Weights of a small image classifier: arch repvgg, 34800 steps.
Rows from block 5 of a small image classifier, named by matrix and row number. Rows with one number belong to one channel. Each number is 200 + 20 x the weight over its row's rms, rounded and kept within 0 to 999. All counts start at 0. After the name is the row's rms in percent of the matrix's.
After each channel's rows are labels from the 100 images, of 14976, where the channel reaches its highest value: "top examples" is what is common among them; "patch colour" is the nearest of a few named colours to the mean colour under the peak. Only what is clearly more common there than usual is listed. The data: histories of elementary cellular automata, time running down. In brackets: how many of the 100, against the usual share in percent.
# c3: 3x3 conv (model.blocks.5.c3.weight, 160x160x3x3, each kernel summed), inputs 0-79
# c1: pointwise conv (model.blocks.5.c1.weight, 160x160x1x1), inputs 0-79

c3.4,071,194,173,202,190,161,197,218,186,184,163,161,205,184,145,200,177,207,225,222,195,191,197,182,225,172,200,224,171,197,206,199,201,175,203,193,177,220,187,173,210,203,229,177,198,208,180,210,200,240,194,181,176,229,193,213,169,193,174,170,187,179,202,206,199,208,192,228,203,188,181,178,179,201,215,196,193,205,239,192,154
c1.4,098,191,159,174,185,191,193,210,193,180,190,155,187,217,163,179,194,203,204,199,187,204,202,163,206,201,180,219,178,172,197,209,216,178,169,185,155,221,194,186,216,218,218,188,184,190,176,187,181,223,188,183,199,231,194,217,199,199,183,179,199,158,202,210,213,203,198,210,208,191,201,193,186,189,191,192,187,208,198,207,169
top examples: 110 turns on (80 vs 50.3); 011 turns on (80 vs 51.1); 001 turns on (77 vs 49.9)
patch colour: black (44 vs 17.9)

c3.49,102,206,171,191,189,163,199,226,188,163,196,191,219,212,208,144,166,210,241,177,211,198,192,211,187,161,166,150,184,139,207,178,221,200,189,221,170,182,204,198,168,171,196,173,173,197,212,225,192,171,211,170,183,199,197,190,210,189,173,171,202,216,193,208,197,159,203,166,178,204,173,204,204,200,178,193,194,174,197,180,174
c1.49,103,189,184,182,182,195,185,207,179,164,178,178,203,222,192,182,174,217,238,178,196,208,182,209,182,163,192,155,184,147,214,189,223,209,187,220,161,198,206,180,191,179,221,174,199,207,232,206,198,201,206,210,186,195,213,197,221,190,168,183,209,204,199,200,194,147,194,176,191,189,178,215,199,195,163,203,196,188,196,152,199
top examples: 011 turns on (88 vs 51.1); 111 turns on (84 vs 50); large cells (79 vs 39.9)
patch colour: white (38 vs 5.8)

c3.139,098,157,155,183,201,190,172,195,166,209,213,204,178,230,176,177,186,229,212,217,215,222,196,151,206,191,204,173,229,192,243,231,219,197,189,197,189,180,229,156,225,178,166,218,198,226,213,203,205,214,198,172,191,197,223,215,227,199,178,207,211,187,189,178,240,165,168,203,214,228,174,166,197,205,220,189,185,192,182,188,189
c1.139,099,194,158,180,168,180,187,176,177,198,191,211,167,220,168,186,177,227,225,208,220,190,181,183,212,195,214,196,209,196,227,239,232,196,205,216,177,180,187,150,215,185,191,219,193,213,211,195,223,205,189,176,160,175,209,206,194,199,197,205,197,166,195,183,233,159,191,188,212,213,144,178,200,184,226,191,198,199,156,173,191
top examples: large cells (89 vs 39.9)
patch colour: black (70 vs 17.9)

c3.11,072,236,201,195,200,196,201,229,157,184,215,188,203,214,170,229,211,210,192,138,184,202,192,186,222,183,203,204,201,197,223,178,193,182,229,200,199,228,208,191,203,198,203,203,209,210,220,212,187,210,183,224,184,199,206,190,195,186,228,186,186,172,188,199,156,179,196,204,206,219,204,228,227,224,176,219,206,195,143,225,243
c1.11,099,221,201,168,163,210,198,222,185,163,187,181,198,180,185,202,198,209,210,174,206,194,190,191,192,178,187,209,175,209,218,188,177,201,214,162,175,221,206,189,212,193,180,217,202,223,181,210,199,200,213,218,206,184,195,171,195,188,230,179,204,156,178,203,170,203,182,161,168,241,209,186,217,195,196,198,206,205,136,199,235
top examples: 001 turns on (97 vs 49.9); 111 turns on (96 vs 50); 011 turns on (83 vs 51.1); 110 turns on (80 vs 50.3)
patch colour: white (35 vs 5.8)

c3.96,068,213,177,218,201,201,198,241,157,163,163,165,221,170,160,192,205,235,178,200,177,182,174,239,199,179,193,225,181,196,212,198,191,184,226,175,175,201,206,178,196,163,193,204,216,200,187,214,153,200,153,198,194,229,190,167,207,203,173,205,194,191,209,150,165,206,177,167,222,194,189,211,181,208,205,202,183,215,137,214,197
c1.96,100,169,177,200,195,218,190,221,158,171,172,166,192,193,161,179,201,224,163,199,175,171,167,216,178,169,193,213,182,220,213,164,172,204,220,167,172,208,199,188,196,156,192,217,217,190,178,205,157,187,164,204,200,218,176,161,187,202,197,215,207,203,209,171,203,209,188,158,217,195,206,204,217,181,203,196,195,214,162,215,171
top examples: 111 turns on (95 vs 50); 110 turns on (92 vs 50.3); 100 turns on (81 vs 50.2); 101 turns on (77 vs 49.4)
patch colour: white (39 vs 5.8)

c3.158,083,213,196,194,214,200,211,187,196,200,221,177,198,219,205,188,175,186,212,187,213,205,197,206,180,208,201,202,203,196,171,214,200,208,176,148,187,196,172,190,200,202,176,235,173,163,208,168,211,174,209,187,175,172,181,204,203,172,201,202,239,159,174,176,171,223,178,215,172,179,223,212,188,200,204,219,199,203,193,219,190
c1.158,108,208,170,188,188,185,199,171,189,170,185,161,205,201,206,176,171,182,213,176,209,192,176,154,200,206,204,212,180,186,186,196,209,195,192,192,166,203,191,189,205,198,175,201,185,167,202,193,196,178,215,158,151,193,194,211,190,209,209,205,181,171,178,199,189,189,183,195,198,186,174,202,208,171,213,193,186,213,146,195,184
top examples: 011 turns on (85 vs 51.1); 111 turns on (83 vs 50)
patch colour: black (41 vs 17.9)

c3.54,113,158,175,204,195,203,184,207,196,170,166,181,204,198,178,192,208,208,194,179,198,184,169,187,190,130,176,199,218,207,195,176,201,210,168,221,180,175,202,179,144,201,206,191,172,176,226,204,210,194,191,182,204,237,207,207,147,199,183,220,201,206,177,204,207,212,211,144,216,191,205,227,202,206,199,154,185,208,172,175,194
c1.54,102,165,182,198,197,220,187,183,170,181,175,194,209,198,187,181,209,214,200,202,211,170,159,195,207,161,201,159,221,217,192,190,204,217,169,218,179,186,191,191,166,202,226,210,176,176,229,218,212,198,185,193,199,248,189,203,174,197,171,222,214,201,181,213,215,208,216,164,202,195,197,188,195,190,190,181,187,211,184,158,189
top examples: 011 turns on (100 vs 51.1); 111 turns on (94 vs 50); 100 turns on (89 vs 50.2); 101 turns on (79 vs 49.4)
patch colour: white (31 vs 5.8)

c3.118,089,191,200,172,189,215,200,200,171,172,195,183,226,175,210,175,185,182,214,196,186,217,188,181,161,188,203,222,194,172,204,178,166,166,217,209,197,223,182,204,203,188,185,179,187,178,181,142,178,210,194,195,165,188,203,185,181,185,162,187,177,179,209,193,197,155,198,205,222,200,168,192,139,206,193,195,202,197,176,188,196
c1.118,105,174,198,190,203,208,190,217,194,193,200,178,224,200,211,209,150,173,219,220,191,173,170,178,142,199,190,210,201,156,215,196,166,189,221,190,195,238,199,202,209,189,189,176,191,192,184,138,172,210,193,196,182,182,186,201,184,204,166,209,166,179,198,224,216,168,186,202,214,233,186,211,154,206,201,198,194,184,199,201,192
top examples: 111 turns on (100 vs 50); large cells (76 vs 39.9); dense start (69 vs 28.9)
patch colour: white (40 vs 5.8)

c3.131,119,235,211,190,165,222,174,199,193,180,181,196,135,200,196,174,203,190,183,201,116,215,194,194,187,211,200,178,206,213,210,220,151,160,220,208,208,204,217,200,185,208,202,147,194,204,192,150,197,170,182,207,199,166,200,181,192,194,213,203,157,196,217,201,192,161,201,211,188,169,214,204,189,181,201,197,216,207,210,205,206
c1.131,100,230,200,188,186,204,181,183,197,180,183,196,167,190,162,172,204,203,191,215,156,209,199,183,208,208,197,186,174,209,208,212,178,173,209,220,170,214,207,155,186,227,201,139,196,189,206,186,193,144,174,200,206,174,202,175,195,180,202,209,185,138,202,216,181,177,196,208,162,180,206,189,200,196,197,184,214,215,192,205,207
top examples: 110 turns on (92 vs 50.3)
patch colour: black (56 vs 17.9)

c3.121,085,171,243,201,213,203,181,212,178,234,215,192,195,174,178,210,203,205,180,211,205,212,218,219,201,187,184,193,225,264,236,221,221,202,189,194,209,178,222,191,185,197,173,213,216,200,224,194,202,197,176,211,188,192,190,169,220,203,204,170,197,196,195,173,209,201,203,218,228,222,261,194,190,164,210,225,229,203,225,205,194
c1.121,104,160,226,216,201,239,187,218,181,231,214,215,193,191,205,202,194,201,200,200,190,206,210,218,216,182,197,207,233,246,232,191,211,197,174,221,219,146,217,216,175,195,242,202,207,195,210,207,220,186,178,202,198,210,209,198,213,192,185,205,214,196,181,208,181,208,242,221,215,235,245,234,165,189,207,221,201,171,206,203,195
top examples: 011 turns on (100 vs 51.1)
patch colour: black (39 vs 17.9)

c3.57,111,201,184,184,200,192,192,189,183,114,202,201,177,208,181,197,218,200,163,196,166,207,196,172,212,196,211,163,191,218,163,216,209,182,207,221,193,195,199,174,201,222,195,211,186,211,202,186,179,205,160,203,195,208,224,230,211,201,219,194,217,189,201,187,178,190,225,182,241,172,195,215,203,176,230,225,222,206,178,142,196
c1.57,113,186,157,170,181,203,200,162,177,149,196,188,152,196,200,182,188,187,161,199,178,171,181,186,183,172,208,171,194,223,167,213,194,178,202,205,195,200,188,180,209,212,193,208,181,183,188,154,200,184,175,209,165,200,209,222,173,217,203,182,203,194,204,165,180,164,217,168,223,177,206,209,205,182,215,223,206,205,168,160,183
top examples: 100 turns on (89 vs 50.2); 011 turns on (86 vs 51.1); 101 turns on (82 vs 49.4); large cells (66 vs 39.9)
patch colour: black (64 vs 17.9)

c3.148,110,170,217,200,208,230,191,215,189,190,182,190,200,217,194,154,178,244,199,198,190,191,178,187,196,175,189,205,192,190,215,193,241,227,198,191,170,176,196,186,182,181,206,183,202,199,185,213,193,187,200,173,187,225,160,189,210,200,193,174,245,229,180,193,233,184,213,174,166,217,167,150,212,194,193,164,179,217,169,193,149
c1.148,106,185,203,211,197,226,182,206,193,184,169,160,196,223,194,143,179,226,177,208,181,207,204,183,209,160,191,200,206,193,206,196,224,219,198,199,167,189,210,201,182,175,206,184,189,201,188,218,184,187,215,167,189,214,176,202,225,204,189,186,241,212,195,230,218,182,237,179,178,214,183,184,217,198,212,180,160,198,172,171,160
top examples: sparse start (59 vs 29.2)
patch colour: black (99 vs 17.9)

c3.19,114,209,157,165,183,164,217,212,200,208,204,182,217,230,175,227,227,189,212,175,193,186,195,188,184,201,198,191,185,208,212,209,196,219,229,202,191,186,196,176,180,202,174,183,171,189,149,208,192,212,194,173,203,182,200,179,182,210,217,202,230,189,168,214,204,195,179,216,207,199,197,206,201,221,216,208,193,193,168,218,199
c1.19,095,204,156,164,187,172,215,202,189,202,203,165,219,222,183,225,219,184,221,185,171,204,189,207,177,208,180,194,206,204,203,208,187,214,229,219,191,204,211,161,181,196,176,195,171,186,170,221,193,216,157,157,205,182,214,180,204,197,226,194,225,191,177,207,186,211,180,206,211,219,179,228,198,234,217,219,196,204,179,210,205
top examples: 101 turns on (97 vs 49.4)
patch colour: black (59 vs 17.9)

c3.25,120,165,223,182,203,207,200,189,210,191,195,212,198,185,211,202,163,195,207,207,209,143,151,190,217,209,206,207,137,189,147,179,230,200,182,209,151,178,171,195,238,214,212,204,179,209,217,232,224,203,210,191,156,206,231,207,234,208,209,189,208,151,194,236,171,212,176,193,205,197,178,213,192,212,183,198,199,189,162,205,183
c1.25,107,158,217,198,194,201,204,179,204,195,192,217,200,174,218,194,168,195,221,205,193,146,164,158,218,208,202,201,148,201,161,196,215,183,197,223,146,189,172,199,231,214,203,206,182,193,226,220,231,192,220,202,168,214,225,209,217,204,202,184,195,157,196,218,179,209,197,196,189,201,159,231,171,212,179,215,200,175,173,208,172
top examples: 110 turns on (98 vs 50.3); 111 turns on (87 vs 50)
patch colour: black (53 vs 17.9)

c3.47,113,185,177,189,195,198,207,215,184,211,192,201,201,218,199,198,199,202,222,183,185,188,169,213,176,191,195,172,151,129,195,222,182,201,184,209,182,198,192,191,195,174,198,197,170,181,202,207,202,198,240,194,223,202,203,209,207,192,181,219,176,205,214,200,230,215,156,209,130,193,178,181,193,198,174,145,178,205,164,163,182
c1.47,101,207,188,213,187,209,204,199,181,205,199,197,200,218,202,194,198,199,221,189,178,185,162,202,193,187,192,176,153,145,199,228,184,216,188,212,160,192,191,183,189,171,203,186,185,182,196,190,193,226,240,213,211,209,227,213,195,200,183,230,194,181,194,189,223,198,173,213,150,210,179,173,197,191,167,176,175,203,158,160,190
top examples: 011 turns on (94 vs 51.1); 111 turns on (80 vs 50); large cells (73 vs 39.9)
patch colour: white (40 vs 5.8)

c3.127,080,191,185,215,218,193,152,196,218,151,206,143,190,194,200,198,205,200,195,197,181,188,206,198,194,185,208,213,166,241,212,215,181,176,208,200,184,212,206,208,188,182,185,214,199,222,173,219,176,175,191,198,181,190,180,193,195,211,248,184,200,191,195,202,161,219,205,187,184,177,209,194,212,204,207,196,198,170,216,226,225
c1.127,094,192,188,208,172,219,176,195,182,185,221,171,227,192,170,187,201,197,230,218,188,212,221,206,214,201,222,210,185,203,214,224,188,227,200,226,166,222,196,188,196,201,158,212,220,209,157,214,213,183,191,214,181,181,211,179,202,192,195,167,220,175,214,208,176,148,190,198,175,215,161,207,179,182,190,167,181,186,192,212,214
top examples: 001 turns on (100 vs 49.9); 011 turns on (100 vs 51.1); 110 turns on (97 vs 50.3); 111 turns on (84 vs 50)
patch colour: white (41 vs 5.8)

c3.98,118,191,184,189,169,197,200,215,212,219,217,205,181,174,215,216,182,226,220,197,210,212,189,180,204,219,193,183,167,223,140,205,237,202,182,213,187,212,210,207,233,219,217,190,163,214,191,207,199,210,168,180,226,173,196,192,196,190,205,164,201,170,198,191,168,204,224,233,212,205,215,200,197,166,219,179,219,220,201,221,195
c1.98,098,207,179,169,180,173,207,218,205,222,202,204,197,169,203,207,192,219,222,210,216,221,200,177,204,223,205,176,155,220,142,212,236,202,187,215,173,214,222,184,228,223,181,190,188,220,168,211,196,210,179,186,226,174,194,191,207,205,187,172,203,137,212,198,184,198,211,230,210,192,217,201,201,198,223,184,223,221,190,218,192
top examples: 110 turns on (88 vs 50.3)
patch colour: black (55 vs 17.9)

c3.70,069,169,218,196,186,200,194,199,216,193,211,153,191,152,181,180,204,206,207,205,225,215,229,220,194,228,216,195,219,219,186,210,213,199,154,222,206,184,209,184,246,208,197,203,201,210,209,194,220,177,194,206,198,212,203,165,206,227,204,190,243,202,181,207,201,204,173,215,202,227,159,198,218,193,220,206,192,195,198,197,213
c1.70,098,147,212,204,210,222,152,214,208,196,186,200,198,178,194,213,203,197,197,199,199,202,220,191,224,203,231,188,207,213,189,193,196,174,155,220,198,165,214,214,195,194,204,187,214,212,248,191,220,183,165,195,183,191,231,196,204,210,202,203,226,193,188,216,211,206,214,226,207,226,175,208,206,196,207,176,173,178,193,179,254
top examples: 011 turns on (100 vs 51.1); 111 turns on (79 vs 50); rule: rule 136 (28 vs 0.4)
patch colour: black (66 vs 17.9)